Rows from block 9, named by matrix and row number. Rows with one number belong to one channel. Each number is 500 + 50 x the weight over its row's rms, rounded and kept within 0 to 999. All counts start at 0. Numbers have three digits each. After the name is the row's rms in percent of the matrix's.
# convs1: first pointwise conv (model.mid.0.convs.1.weight, 256x256x1x1), inputs 128-255
# convs3: second pointwise conv (model.mid.0.convs.3.weight, 256x256x1x1, transposed), outputs 128-255
convs1.92 124:516574517497600398514510490443448460469525481523468455482458536519374547517444494494512522544506464498468466455469509444467425506480511437486590434556466548513468542509443463482426561465522506462471478549411596446468534529542493521501444489396514428506416498411409444489465440461546511533559551449470498476383472550461442566432443523497533464597493504532554541451457571572461543474522
convs3.92 088:457559526546445449404473422464540450478477471500526562467485438464492584489498426493544489456519511525522474420530417505478540625521453586517462533521495362423512374515562551486545528535547417479545474461544471509455495479358423485616451539589466534531519557501459553437506542488502457531485551473605516436460581551451571546475582557528507547439551525430552546435474492489495504488496
convs1.93 138:524480462547525484504520442458553445558530519411436611486464546577534558454537510567444549497534480467505462532435440456472485449557533506500551491512484506511510494574527426494449407487478478528497469362497571518493441560541464579532546536522561581534469467543476591452581557463518566485582511481575442610568569515484523623527587430439497527491480474499452515478496426553571589502481
convs3.93 120:337444515561466557501469672505355474498548480599564459483522421467507487454482414585459484438533581442494458511554578402483519488519447537471531611523464419465516489469494518501530590438536499512483536574459477602507504553568541530424561564486463493524467459483512472520545548526459546568557516565490504425536554547514472484510528537522552494491474498435471568483573587484443462449509
convs1.94 102:502507441552507557485545479587492518492513491573518537553404504567551498544424453487513481469490493500690532490484383516471532540551537541461468597473485559475434467471468496427422517522480522502601414423472551431521516511572464482488445500519444557566549468522458522431538478512403437554566555459473445583505579503537549533486446462477437535493579493470535515475495447619474559561480
convs3.94 102:503511541513537447544476532502518542432565538489499503472476494451384486415607504581494473484542514522542521602587579515500515561516555485490553432442491531519458497517475535463502519380483533598474547409580515484400624586467499517464461498487424495548580486443617515406482558481525393511440483502542533501481552456504432490443483531468557503521555491521509489541431538533581383440489
convs1.95 080:488535628535552462568465489484531462593529582576417556508508493511489477534584486538441499417469487525540454546432453494480506516509564497564536518508537518555466476406547405486500551519523567536496436468632443523478438450467421591523443488536464566546490535400497466513498521477466530497536533464521483489513531441455521589501505557538536595534498465420453541490478463476502580480539
convs3.95 085:489528594479529534482436484482505428386467504528401486472585503489652539437502570546533456519465516517557496561474491479482511489495502495506454492529480459581610482521412489445530458496498464542518482478438526493554590361448577386532406498552567415497513545518444569533467490510462485492446538563539488453513535437546461455429375529444580482564488569488441511548544567421483536464571
convs1.96 120:432507490426461498510527411512523480534406472511394560490443517528462492523549453670436515424543528501553554530571517411531424498513392443519508523537500467405410521483502532403581473544547498510443544503433473510435499522452415485482483505452492552500498468414424402499517404410466460521449531559540433528383453513548477539503504527500529532498525415506543511533466496526528493461524
convs3.96 123:495443433425641431501468416546559493532491619572512528430461496505561532436472526429386483479427473589509503449390452480526510414534508574464484485486475472459559545531498560459572440474484550521510523496429534436444448534419457502568600506558536519551497585494563450528435513552499459488458518402451432515448597463536448480474496535452460584464504516435539486548457511511613541411489
convs1.97 078:561527439529472506541463487507516526461574512444471522481586593481620476504513464604506480557639529487468474520623511449468489452506444467478539417525588574508550469506499533512460546462466474480451481494536603471409487432532545520677427542540462548467514563538452493468479522383469522500536507574357460555515544514485540537493480548498512335462511466481444540437509570434533506467495
convs3.97 092:444588493473524477513546530481494478591502564472460489513445451442600443469549540593512478465530452524473534596534557591505422554480467517504600537491545515479522511557470492449565512495382510482470504383540555435612484544462499465513478568451538530437529445430406446454440541491576406489550479524558524484498536477383518459519491399444525470441581529478511535523551605604484518503441
convs1.98 055:512513453467491524497538594498493481542576515497536489524469463497467581488501429597556538513397449574561466358514493499480504521465542485518412378513586481463491472477521466497411485513503479521628427475401462489435601451573600477461546529519473554499502454518547492418458498444464486536490467428493523460566495432504376457444529495483568626527462563542511428509436484556498542508434
convs3.98 070:444563506604560456524579577524464542461537526497563463519464459583486448410579428560521456519444515499467445457473443443605499601564572521526497455460520483594573449467577475482545507490463471478591476480495568563511536608464445469552572519486565529489515522588547542459604485406509518459509527503456530448462474469507459543413605529523499530504477533632498525479484473508487525539530
convs1.99 066:511500438491611464496510545477453479342476469401509533544555479498501375569391491512496574509484414465568462500539536463524564448507476448554474497581544483539487440529590422461575503496538523485578435508549493474480485327485490531468538450459546495518573505433607477521545469422474525462456513575603585477481567441472538574429520503444456487496545477530514491495459511530556444491654
convs3.99 071:425423517499506551517554559498489551535471427479514453532597446446494538505527495391456621424519542545533495592521475538578443466564384541559551480460544513553492502507549501554553591508450494453457458582396525431541561484525481484548528530493538469460471515500513450589482508540502489445551516435616522521495384446512538509445521518511532585568505412483488517549487537625464491538572
convs1.100 059:525495508527511523423537485534538415467485499513544503498546511463532524562385444477409465518582486454475458418436569509529515487505463443531516550587464523570486506566554519496423501506457519492507487548531522507510580609526514488528515470596476434444493425527572547485491565503407507520465549556459443556493553434491463587405522570501400510442483440475385513512452445503587471431469
convs3.100 077:572425453552436476468505437605408490460565540481416433537502460468534415491511487488540386495498583598522562551493493436465575488481512476409525421499488484477465474448500513496524523545451510454450524514439413583556453519534456474497453473568499430581468506575434572529483559526532467489388544538477508469518503462503572507405562473498380520481535578543482503566473493528528513472404
convs1.101 089:514500502451551542486470550561530503497583453429601440526495452487501479523532506507503500512481468504533422472477450423553492420477477526480524468510491506552521462462428438427476454482470502473583441329454450461603449490489481485486540486507514449507516444532577517453469433499535452455494523626441547437367528511499519483460433615635414401420550459528550419467496469515582494551440
convs3.101 102:550446458462517538550472533427470446460422375476511487486460501535414509401465580510410535417449564519510538470554419515453480532527502485490497417420575458607451482472496569582502436481466556504530482519439421489423550382482496478529460477451462454528566513478567458528476523529503499456560521507462474552470459561541470446509434515552482473583496540504429455384473462555542487625440
convs1.102 091:560464468485570476487523492523466534479450559531483448544581474477489467522475538536510555487484542552401508489553460526454493520519505484419515505453497476503458452498340455409516412511455526405473467396451436463435469545346546448487519349494550444561480542539521526459489408470518562473465558557458526536520525488521569562595532566564494547567493458550561540473525438457556500457523
convs3.102 085:459498485410452508479497530472533624501435522464574603530497499530514490604596503567476489529498464466499471499501517497613556491563490488493520494467546526505474479543491487555452581571505475412492539427394495546383604444547437490555499542477416531572417480410556494459476495448426498549486481437451429509508480486568591512450554542484528476495563400492496501461568463503553510487475
convs1.103 083:507460566489561476417514502520555465441508458500560474498469536498463585417530471515490471517346503479392468494454445444426548389501497532483425453418546541542535466379483460424507516522465535403536485467524507484561498523499552505537516441480480559537481437586516494468474564577522574506486535560509605429431478304492506488477503538470608488519481535612454471589508483502496534449470
convs3.103 093:466528530422589496471435588471518462550528507509389395540450552518455432452496418603498548427465492384477478511524530461495513470549462459561458477461512532557459487489477509560475462515412536499540482559514555445555490567580515512496440496547528576489497489505421487447452489503517499513618485519493589511585474600583479516516493513452435442476479445612512496548500631487475516595460
convs1.104 069:503480560360532432492462509443517620448480490464528532500484492458531495463555503480428416494399436571529552590443459502527613557459448483528480492558574519524566519490421390449403525511522535507565410398462473501461478493598588475504481440521434414503503408501520503535489473451433433453472598429471533514483484521464532486363479522556539474521500505516477399452509541527465562483462
convs3.104 098:505485499508451551481532477531467499522518435501523610522467553531551469524443516479396558563518416525467456436483508449569537538457465511486474548387492535486498459428415434571483545443544430440479496507370541551483497526473512460492593507441472414402480411543478531521443428595514491539451466521444472543522496437514535484518509496458457469607470542576536496500512449461574489449482
convs1.105 043:513498437559530545524493489478491517400580487475558450468605486493517452517427469520444521534575465536449473515523514482516484379498404450515578437557524510521488471507570493437606557539472532506508516498492526471528517508395510505528468496536489511447559423508525488457505510521438461505505509563463513581574548486465437519461441469482502503417539470439491494551483464498503487503518
convs3.105 057:443462480522504572535588456480561542457612453425454444534603394462532438484515607530420496518496525512518434556563497520505494468461509580491542498492531463558484458465389360504575487452504487397513524535531508539461471528468570391582459483577508448493496521486423506553526499501442498552466600445548547399485559485484455489524485477523525495571463525513475533498443571500509526443423
convs1.106 113:484546560430524481544524478477454536506537442451467495528474498502413601470474546540426485561456508547539524483533351444439555561521610437557446463498522466463444412370483548557555532408501459509560473406455419461455519506469465468494509405477448510499471519453494529558503400516632535464483480500424530511455479543446522506489521506494461523502496478493494552484629518483577585475510
convs3.106 126:545445447516531507517545511568507572596617496441433434433470492492521555532508517586502437597469455486391594488501424462558505448557583647486518582495535485413507433570488567630568487493543569510374487462466559601466516515534479437483556453499570485568479460467472511510420460560511515490444447462467500487521517473437554453535454435551461471575600599497522461530429513547471489322443
convs1.107 103:427557486520573471534513373519425539486514551448564442553561553453451619446474469581508539551599487525432454567482592566536474543531547511590472552474586483504533464482421438496485421486540527406546488520436579441635607528531454407560485501491489573443430506518550575624518569539465432481515652604515566435471514529484472585572521429506498465525505482504488547571495483539468444489501
convs3.107 112:513459499535419466506453567532522509489423492581562563526461508472464501462506480546490513452550484471507549539415530534462544521513527496599562404521503547486492552464548512510540457441543466497443497522415540546471486496454518486459600479432460490522465470519557441529455536517566511440498460533479514503568504486559524571473436510581515590592576604410490472468442440476517565458463
convs1.108 076:471439488500536454555514475526427529510530517494481479515535532467648477575461463456472454471504452496411536533465481496481533521538522475497416517461479549588600452490396503383459447402514457525437383483504508448458486483481548466503459433511487463470581430552482470554521608491503548559462501490456515389503536504485443433460468515482422429532528555531580445569607489424543522463493
convs3.108 083:461465514553464474551465436480412506483530499460418485466371496476531476587497592512502508358526547428548503592480457563510525494491459541543536423488477544462528458518474554436428494502425536499517483440541513457513491624469455490533548579479514493439528421560498514552599509517528445414485390476604482422525464526520597486485445573481461531428429472495592461507463493517421499447465
convs1.109 106:464483467487587471482502455531456476472486474475465455492475441500577511546471587481526529451505446501359566508463509459518477476589519558523446536474526572503458519626391532469632528519574558502500527482638431461468509497492478513441519497513491421495548505417544456487469533498466503646483533526535403511533579519532445470435448497485487602596441518582446427478529407567578480451478
convs3.109 096:545450470445522535457471572496493432465537521486476488498487499527436468481512446499530611542471490538469543498479463487598481474449556451473500492457536459571424537489456513421478540518492518506504594508564484539531418453516450536485547461518542473478511509572581550417531519447508525456433444495490432594543480526521493427559496459381523490410555488498506550509566425484540590548530
convs1.110 103:525510401450482530446420487459520495421434450370502509545499441482441517526519443497431508541472480497556555437451470489537467456494546526440473480532474478493517500623476521511406433493440471575478413388456438451469426448491526491586507517556516496478470600486438530450452535575409583513482379460529394380495487446443475502439472572479474585432501516529485527517528564512588543496463
convs3.110 105:404476482506491508552484492514439497539511566457487567567553496501449420543535535540570552477396466527521514443530483426481552521491344505471503479482565474561445407438602463499412528563566412576534460465480502646498489479425548535496531470556544525508576447474535430541426496468415557484467472496581476452475510572578526463558471486571471540516418501466482503497578540561539481463548
convs1.111 098:491461433542551510567540535483468537595512476502497529590556476513440570615529464440484528478454497507516478438400491535456615524508548538484426412521556506514481488506537501516478491425527460477617532561496459418480472601512533481556321476461515549492483543506552600424559563473500491503450597642468453540525427535512455473485469537524483533471491489480433629544529454440492477502580
convs3.111 105:546385507524453527495548387567467530466425507497377480498573488530359492532464527587589617433459498565455446488576485617473496551454511479509458469511458434534499522568474471558532492510454443542514487491475486506520407515536494487494490524619505518574486465541468530564419512586521441461579630521522546529535492493542513508510552456441441466541535472531492483515514530511456460563421
convs1.112 104:543462463467471527500480575552529491475509499434595486479565435591521479490561493413432602559482567531508474512504550569452511424476598593486642484522451525551611494480419544476476498454411455513494524505540396557378529479518472478483564519454556474521523539524568454531528554512523495557527430545548418528522524543471554378488456564572485463473498432450593445533523496510576541490548
convs3.112 105:480561481452448574422496501521521516584441428563451482462495448528568592408422469573564581526485518496480534498505504547485476489414553473509480536553504522497553384467482498488418410392515514474478545610371407448524481515504510526587438551432503476543526549428527480505474490589477537495574572494504505506517559492476476418496497539511533436531496479406517456509492546582520483504577
convs1.113 101:430557541500528484529506585467495477549423447560540562450494485575408533566523448448418526498491428461414416460474541510472420525474403387497515429479479429465486504575462486439537560574519534407489503530512505444594500535486554429545501499533540471552519417437570512571470396550588435494478504509502589447432471550482571523473448476509552603506541486504535434577462472450576466472556
convs3.113 112:512453522453612459530436601500437591543427445459526390486564439423523504473438517459554455599479502564487505503466430543506600447476458524535474449574486498566524451481470401583501515622564480475418521451470576555559565439491547543563483462518359451577572515416506556573431492538489470453490475504551416443596438468596555540536531432479478530562580387488505545497619525519470456542487
convs1.114 084:492502435526475450479591576471514557496499526451506490498629497529510403464556482488379529514444479533568455553465436475509518606473476435412515500442534501460546527632470506530455499490492498494493504518430526506484544407511446469568578453545471491463475503426425540449593494424440543446392422574477489572527597587483480472493509531499485436438443446418505540490533538528453575480445
convs3.114 073:468418456478549547475491490425566460421507463462463443511515519459464518540474529607515483470513542453480534517551538492518456464545440510471542565586522472508475579472487510565507506577480497618442459421532570521515536462472530581444537472545517527369447453455472428622557384488510507465437430527540570541490457507511477525382518559524536454558470448443475522491468589528453486574455
convs1.115 072:471499486475531531477537580514566463522500519530499424511528464544484513462590484505461551569488493438410528576392474492431461502449520511533569466568442530440479467581478554471598552469459542392556493455439524566461525582559552531373463449491567433531521508638565482643521475469384440480516442464512498505534467478490574533465526609463437494414488555475533478501539465559511529464552
convs3.115 073:523435344551525498479573521434526531574513429515349483493439428562500538484466496462513422422441567436525538512410407528572482481485452515478556500486506514567555495429489490498519566498511532444449481546500541510566430421505504498474541481442527507497449428536481565431477535523484506460399533436543484551457486462532580525442464448483513440545565525490484540460534546434501503530488
convs1.116 071:579544509569492519493517546370560531512500523510453492380518541491471413473582459482483513483442508611489488474491465475487549454479467448576453494497494553594597425506491571489456533465462523495502512495504640456460494583497526530581449543545459435511488635539554520451483548407434477485450576423529508510436623510477515493402441494526472488443488650446375528515477543489551514466582
convs3.116 069:511570483572490511531502568640462534573587490482496480491524466480422512480557487435514451500533612453469510517483457485552433433462489562576464492492433486398527544445419475535569524526564421574474432500549619479455509549550548407521596450524469548404587468530426487430480612493501496479533487446421513463471521464525465447550469435557402509485548622518566465533487429444448577561430